python train.py --dataset="short pieces for a synthesised band: melody, chords, bass and drums" --time_shift_ms=50 --residual_init="none" --optimizer="soap" --merge_dims=false
Rows from block 9 of a small sound classifier, named by matrix and row number. Rows with one number belong to one channel. Each number is 128 + 32 x the weight over its row's rms, rounded and kept within 0 to 255. All counts start at 0.
After each channel's rows are labels from the 100 clips, of 14976, where the channel reaches its highest value: "top examples" is what is common among them; "peak on" is the class under the peak. Only what is clearly more common there than usual is listed. The data: short pieces for a synthesised band: melody, chords, bass and drums. In brackets: how many of the 100, against the usual share in percent.
# convs0: first width-5 conv (model.blocks.9.convs.0.weight, 192x192x5, each kernel summed), inputs 0-191
# convs1: second width-5 conv (model.blocks.9.convs.1.weight, 192x192x5, transposed, each kernel summed), outputs 0-191

convs0.99 [129 130  83 168 161 209 138 134 174 123 160  97 130  88 141 126 156 157 114 154 115 208 105 138   0 121 144 181 148 144 108 139 106  75 120 129 145 131  92  93  86 145 110  67 133 156 126 137 164 138 134 106  79 107 128 198  96 166 159 127 126 118 141 100 152 164 166 111 171 189 116 178 125 130 131 107 141 131 124 140 131 102 111 144 173 184 106 135 116 114  93 128 129 136 153 155 177 126 112 149 170 133 125 117 149 130 117 124 135 124 139 149 174 138  99 137  35 132 115 112 126 214 114 118 123 112 179 113 144 138 128  99 109 108  92 148 173 184 135 145 121   8 124 136 118 137 171 143 163 100 161 143 146 141 131 158 159 165 155 153 164 149  56  87 146 114 189 117 146 155 171 169  89 187 146 135 102 146 121 106 127 123 160 117 131 119 167 120 167 130 127 101]
convs1.99 [159  36 135 111 110 107 148  97 130 108 116  88 155 145 125 165 182 117 136 177  77 114 121  65 114  85  66  13 108 125 118 176 131 165 147 119 111 105 101 123 135 107  83  24 168 144 114 137 123 122 148 131 123 141 114 128  94 194  91 144 100 127 127 150 131 124 104 115  99 150  87 115  93 121 122 124 118 126 125  79 150 110 113 103 101 113 115 107 125 113  97 100 116 126 117 169 143  82  84  60 109 100  54 110 107 122  96  60 146 110 107  97 158 130 134 157  21 110  92 105 123  80 111 133  97 121 101 113 121 120 127 119 126 132 131 123 112  97 169 122 113  39 126 119 126 115 110 100  63 144 103 135 108 116 132 116 131 118 106  89 155  92 103 120 146 103 103  59 118 163 154 146  99  76  78 102  85 194 115 155 188 149 181 100  81 120 117 112  83 153 128 146]
top examples: key: E major (68 vs 4.2); tempo: 120 to 130 bpm (29 vs 10.4); key: E minor (26 vs 4.2)
peak on: E major chord (50 vs 3.3)

convs0.166 [150 100 178 177 142 134 173 146 118 136 167 147  46 110 140  74  86 191  90 126 105 112 160  97 120 142  87 126 149 102 101 108 106 100 205 153 120 112 100 135 106 152 107 121 116 114 166  50 131 157 124 134 177 142 130 101 136  97 126  70 185 134 122 172 115 148 126 126 133 180 130 139 128 100 210  33 122 136 145 165 113 120 141 131  95 129 150 149 113 134 129 107  90 140 123 135 130 108  99 161 162 153 177 140 137 235 147 136 168  67 125 145 137 128 128 141 148 183 100 133 158 114 151  97 132 251 132 126 133 101 130  92 131 124 145 128  97 110 151 154  98 133  99 175 116 113 133 155 100 149 117 149 137 104 113 123 142  80 136 140  84 120 109  67 158 120 101 101 108 111 127 135 110 134 107 113 122 141 170 145  81 126 142  85   0 107 161 115 100  94 126 136]
convs1.166 [133 157 179 144 113 134 102 148 121 155 152  62 139 174 117  96 163  86 131 122 126 166 137 200 196 206 117 172 134 162 134 155 149 129 167 156 154 133 163 153 164 132 170 116 238 139 146  82 139 139  94 131 135 131 119 117 166 114 137 133 133 127 120 127 103 145 148 130  99 113 125 140 139 120 127 132 157 134 119 110 160 122 132 134 116 141 124 112 148 128 125 122 157 172 138 135 144 151 149 144 255 124 144 160 160 138 156 144 143  80 123  97 141 138 183 153 128 128 116 174 119 143 118 152 123 153 118 142 128 115 111 142 146  92 117 126 128 128 128 117 141 129 128  92 175 135 143 159 155 120 171 145 140 134 165 161 133 156 137 124 175 151 133 168  90 154 150 128 170 190 189 122 202 165 150 184 216 188 159 151 144 160 142 198 119 185 178 204 154 172 181 180]
top examples: reverberation (60 vs 34.2); text has "reverberant" (60 vs 34.2); text has "room" (60 vs 34.2); white noise (26 vs 5.4)
peak on: no chord (76 vs 25.6)

convs0.109 [132 126 129 136 109 169 191 156 112  68 113 138  98 120 116  89 121 147  99 177 136 110 145 138 120 161 140 170 129 138 113 125 137 142 106 140 181 167 126 129  84 152 152 152 151 109 149 129 123 161 107 122 158  74 144  88  59 123 222 107 123 136 142 131 152 109 133 104 155 154 136 193 129 152 111  79 162 151 142 150 165 118  69 159 167 170 171 123 142 150 132  92 155 159 115 171 104 159 188 165  81  68  74 163 113 115 152 175 159 150 165 131 130 127 104 133 159 183 115 146 139 107 141 129 185 191 117  73 175 184  85 111  88 130 103 112 218 126 127 117 135  74  94 131 175  84 162 128 172 155 209 198 166 150  84 140 157 105 151 142 110 116 128 165 127 114 187 104 146 147 140 136  87 142 171 116 103 162  85 165 161 141 125 200 125 159 171 150 161 118 121 129]
convs1.109 [120  37 155  59 134  99  84 106 100 103 125  64 142 120 110 107 120 118 126 135 110 127 123 132 133 117  67  89 124 104 122 183  92 169 106 138  83  72 131 134 155 124 102  61 206 143 111 124  97  59 168 141 125 103  66 145 127 151  93 142 127  87  86 119 181  79  90 114 113 117  73 111 106  87 136 111 118 161 135 138 123  86 146 149 153 120  99 114 133 105 140 105  76  98 146 139 106  82  52 105 175 161 103 117 118 111  84  76  96 164  72  89 155 126 164 130  56  90  92 121 137  46 102 112 117 123 115 101 143 142 119 110 107 122  95 132  68 138 148 127 113  98 122 114  94 122  91 144  91 143 146 103 173 135 124 127 137 155 189 106 143  88 121 102 124 113 104 124 152 117 139  76 190 106 172 160 150 194 136 215 140 129 104 149 154  77 115  84 120 100 132 178]
top examples: key: A# minor (35 vs 4); key: A# major (32 vs 4.2); drum pattern: shuffle (30 vs 5.6)
peak on: no chord (55 vs 25.6)

convs0.186 [181 155 118 152 138 130 133 154 176 153 142 163 151 156  97 139 195 132 163 149   7 219  80 197 157  94 154 180 114 124 128 119 148 109 117  93 147 137  99 146 131 126 109 121  59 141  81 123  60 100  86 101 106 139 144 192 121 154  99  95 119 136  68 163  96 115 144 147  70 147  67 144 120 130 157 169 136 109 124 147 113 124 131 165 111 155 146 101 149 153 131 122 125  83 119  82 124 134 143 181 167 132 117 144  95 143 150 119 146 134  35 165 156 142 150 129  46 113 156 155 161  92 111 114 110 117 120 154 106 109 122 142 105 113 121 139 149 119  99 107 135 167 104 161 146 161 153 137 122 142 170 141  53 154 103  91 133 113 110  99  92 147 130 140 146 145 148  91 153 152 159 129 144 212 146 129  90 177 134  56 116 102 193 166 135 126 157 130  65 164 132 165]
convs1.186 [129  33 157  88 156 128 115 128  96 119 132 124 154 115  63 106 122 100 128 165   0  76 116 142 124 143  85  33 108 133 160 140 115 165 163 126 144 140  92 114 142 101 128 116 176 167 104 199 135 113 147 122 136 129 154 116 140 144  95 108 107 116 115 126 141 137  89 125 109 127 120 117 139 109 155 183 118 124 114 117 122 122 124  94 128 111 145 113 140 125 129 102 115 105 151 133 135  97  77 149 205 134 133 132 147 107 137  59 224  91  81 190 152 108 147 151  71 149 137 151 137 114 129 133 126 154  99 148 125 122 173  97 155 103 145 102 108  94 173 121 130  86 139 113 134 141 128 110 115 150 109 130 136  70 134 146 143 111 126 133 158  98  92 172 145 122 101  60 112 146 101 135 130  89  93 101 172 174 118 164 181 117 214 107  81 114 157 119  16 120 147 165]
top examples: key: E major (36 vs 4.2); key: E minor (26 vs 4.2)
peak on: E major chord (36 vs 3.3)

convs0.170 [130 149 181 155 173 150 140 134 146 142 150 152 120 121 116 146 128 130 139 165 147 161 128  78 103  95 143 127 173 156 112 171  89 120 143 104 117 106 101 142 176  83 144 117 115 103  98  98 129  67 204  66 196 118 175  69 103 128 134 116 174 138 169 112 153 139 162 186 122 181 143 167 135 120 131 128 124 206 173 204 151 124 191 136 120 163 124 148  94 153 134 160  67 135  74 126 112 135 146 130 166 153 155 133 117 135 135 126 142 148 142 156  71 118 145 121 143  94 138 159  91 136 132 129  84 116 239 142 147 179  91 108 112 146 127 121 147 113 110 138 140 161 200 226  93 139 101 118 117  94 158 124 113 171 118 179  99 138  50 129  84 136  71 139 195  99 159 129  98 123 135 143 141 108 106 165 128 122 163  67 108 123 111 106 141  96  77 126 143 134 190 103]
convs1.170 [137 158 195 149 107 186 149 155 112 132 164 123 146 198 143 130 157 111 188 102 157 199 137 175 176 214 133 157 152 139 155 130 130 134 168 153 122 163 162 157 146  97 147 140 237 168 158 162 143 176  79 136 114  88 117 124 119 113 162 132 119 111 124 138 117 116 113  89 108 126 199  74 124 121  92 122 161 128 103 153 139 104 115 125 115 116 107 130 151 142 143 143 145 120 170 158 152 144 113 176 255  89 173 136  96 169 135 187 128 132 161 102 150 150 147 151 168 138 159 146 134  99 148 127 117 164 128 129 106 123 137 104 115 140  93 123  88 129 125 100 150 143 127 142 155  96 142 146 167 120 151 189 176  58 140 159 141 128 154 102 169 122  93 143 115 164 138 155 131 148 109  63 176 167 148 107 184 180 133 118 159 108 104 127 110 185 181 187 112 173 147 164]
top examples: reverberation (71 vs 34.2); text has "reverberant" (71 vs 34.2); text has "room" (71 vs 34.2); pink noise (34 vs 4.9)
peak on: no chord (94 vs 25.6)

convs0.45 [140 111 180 163 128 140 124 199 141 123  59 120 173 150 135 116 134 107  94 146 134  87 138 115 133 138 106 123 147 133 136 166 136  88 101 120 138 114  94 148 128  52 165 123 116 156 117 119 147 126 119 160 177 157 159 107 142 124 131  50 135 168 163 132  89 112 146  54 107 189 137 115 156 138  80 132 173  70 131  89 198 159 184 122 113 129 127 117 198 138 147 101 190 113 115 152  91 180 158 135 155 102 153 159 130 109 136 108 156 114 156 176 238 156 127 157 146 166  95 147 119 109 157 111 138 152  85 169 179 113 122  90 190 110 132 138 147  91 188 126 163 141 165 177  88 111  85 155 145  95 121 138  67 119  79 157 126 164 132 183 167  56 118 149 147 127  70 124 146 133 204 132 165 169 104 130 114 163 140 138 183 130 109 174 110 152 125 151 105 147 103 123]
convs1.45 [121 103 131 128  99 123 141 177 136 124 115  71 147 124 153 122 139 106 122 165  99 158 113 135 177 183 100 178 153 126 130 151 160 142 171 103 139 133 160 119 138 152 142 129 255 143 166 126 123 191 145 103 108 206 140 138 139 150 186 137 144 133  80 138 102 132 125 124 143 143 113 172 120 144 135 151 120 124 128 146 130 129  97 124 140  95  99 136 108 128 150 102 118 147 155 150  73 137 180 212 255 162 157 161 113 161 115 121 155 155 113  53  95 155 182 181 122 126 136 185 136 165 114 138 164 129 151 116 147 175 120 141 110 117 139  87 115  86 115 147 114 135 103  84 133 126 163 161 162 111 124 166  83 185 127 177 117 104 121 120 169 118 134 138 105 161  98 155 200  95 145  97 151 131 126 145 198 179 133 122 149 107 187 215 193 121 158 145 129 141 111 143]
top examples: reverberation (73 vs 34.2); text has "room" (73 vs 34.2); text has "reverberant" (73 vs 34.2); white noise (28 vs 5.4)
peak on: no chord (100 vs 25.6)

convs0.104 [142 115 100 145 117  72 155 162 113 112  94 169  90 117 142 102 103 123 113 177 151 173 150 108 136 199 103 179 118  97 118  54 111 147 149 129 154 108 143  87 106  71 183 139 162 171 163  97 108 147 134  89 140 161 157 147  95  89 179 135 158 163 173 178 108  79 133 142 159 163 130 158 146 142 149 182 158 181 127 126 160 120 129 148 193 177 207 122 111 139 138 102 146 170 173  83  87  97 104 112  89 162 160 111 135 142 136 159 139 122 166 142 149 134 108 107 143 130 132 133 108 147 137 210 145 162 185 124 152 144 140 160 105 132 177 159 194 181 176 130 128 136 131 122  88 124 129 149 154 114 119 206 161 145 132 138 191 155 130 131 143 163 133 122 158 140 142 140  96 117 140 165 117 153 191 145 103 143  82 200 193 127 180 154 138 148 210  97 197 120 131 121]
convs1.104 [133  81 200  57  74  70 122 108 126  75  96 158 112 163 124 130 165  77  85 103 127 105 171 163 109 119  60 106 125 149 126 143 144 111 125 119 128 122  83 142 140 111 126 119 153 108  76 124 124  90 115 116 108 132 108 102 166 163  92  89 104 123  84 104 126  79  90 150 152 136 109 125 121 100 143 119 151 157 150 107 131 125 145 114 116 142 120  94 115 111 122 100  82 130  85  99 111 116 133 100 120 103  80  38  70  63  57  52 131 158 106 137 185 112 143  67  42 137  85 120  98 114  70  76 121 105  78 122  93 113 102 149 120 129  94  93 111 102 105 131 126 105  87 137 149  90 122 104  44 141 169  99 125 123 151 123 129 148 155  83 152 102 137 114  77 131  88  49 185 102 113 100 147  90  95 140 149 186  88 198 145 135 146 131 115 119  71 113 121 123 134 134]
top examples: key: A# major (30 vs 4.2); tempo: 120 to 130 bpm (30 vs 10.4); key: A# minor (27 vs 4)
peak on: A# major chord (30 vs 3.1)

convs0.172 [156 145 246 106 137 110 144 144 171  75  84 146 135 178 145 150 184 103 102 116 132 112 158 132 121 143 119  90 169 167  58 160 115  94 137 128 127 143 123 134 166 114  58 131  87 103 119 152 141  37 164 131 160 104 147  79 129 142 155  91 157 120 170 130  93 123 137 118 130 176 133 132 165 105 166 130 117 115 111 143  86 138 193  76 150 120 105 170 100 203 124 129 110 152 143  86 125 100 181 170 200  80 152 160 103 143  95 155 143 138 132 176 101 157 123 121 146 101 145  94 134 134 144 123  90 152 156 183 150 178 152 151 136 145 130  90 106 130 102 116 110 157  84 214 119 144 139 156 115 112  87 137 160 149 161 100  92 191 149 151 151 160 153 178 161 138 111 109  56 138  83 138 135 130 154 146  73 175 138 113 139 185 118 110 155 133  71 160 146 114 113 182]
convs1.172 [102 117 194 103 111 147 145 155  96 155 149 139 173 189 112 121 168 135 173 112 152 171 127 187 170 181 137 194 160 173 156 168 113 151 136 121 110 114 179 147 171 101 149  91 254 196 171 125 158 176 153 119 155 168 151 119 162 125 138 136 104  89 108 127 104 140 157 132 143 132 190  86 121 107 145 123 125 114 120 135 175 104 127 135 117 122 135 116 129 135 107 124 138 113 129 127 121 155 149 159 255 162 146 133 125 170 173 154 166 134 127 116 163 146 171 123 145 137 102 183 133 170 137 151 136 170 119 133 106 107 121 122 140 117 123 113 119 147 139 105 158 146 122  93 161 149  91 137 139 118 117 141 147 105 134 137 144 155 130  79 152 138 142 159  86 161 134 148 146 179 116  48 191 111 160 143 203 173 143 160 119  85  84 164 134 190 184 188 142 128 102 142]
top examples: reverberation (72 vs 34.2); text has "reverberant" (72 vs 34.2); text has "room" (72 vs 34.2); pink noise (31 vs 4.9)
peak on: no chord (97 vs 25.6)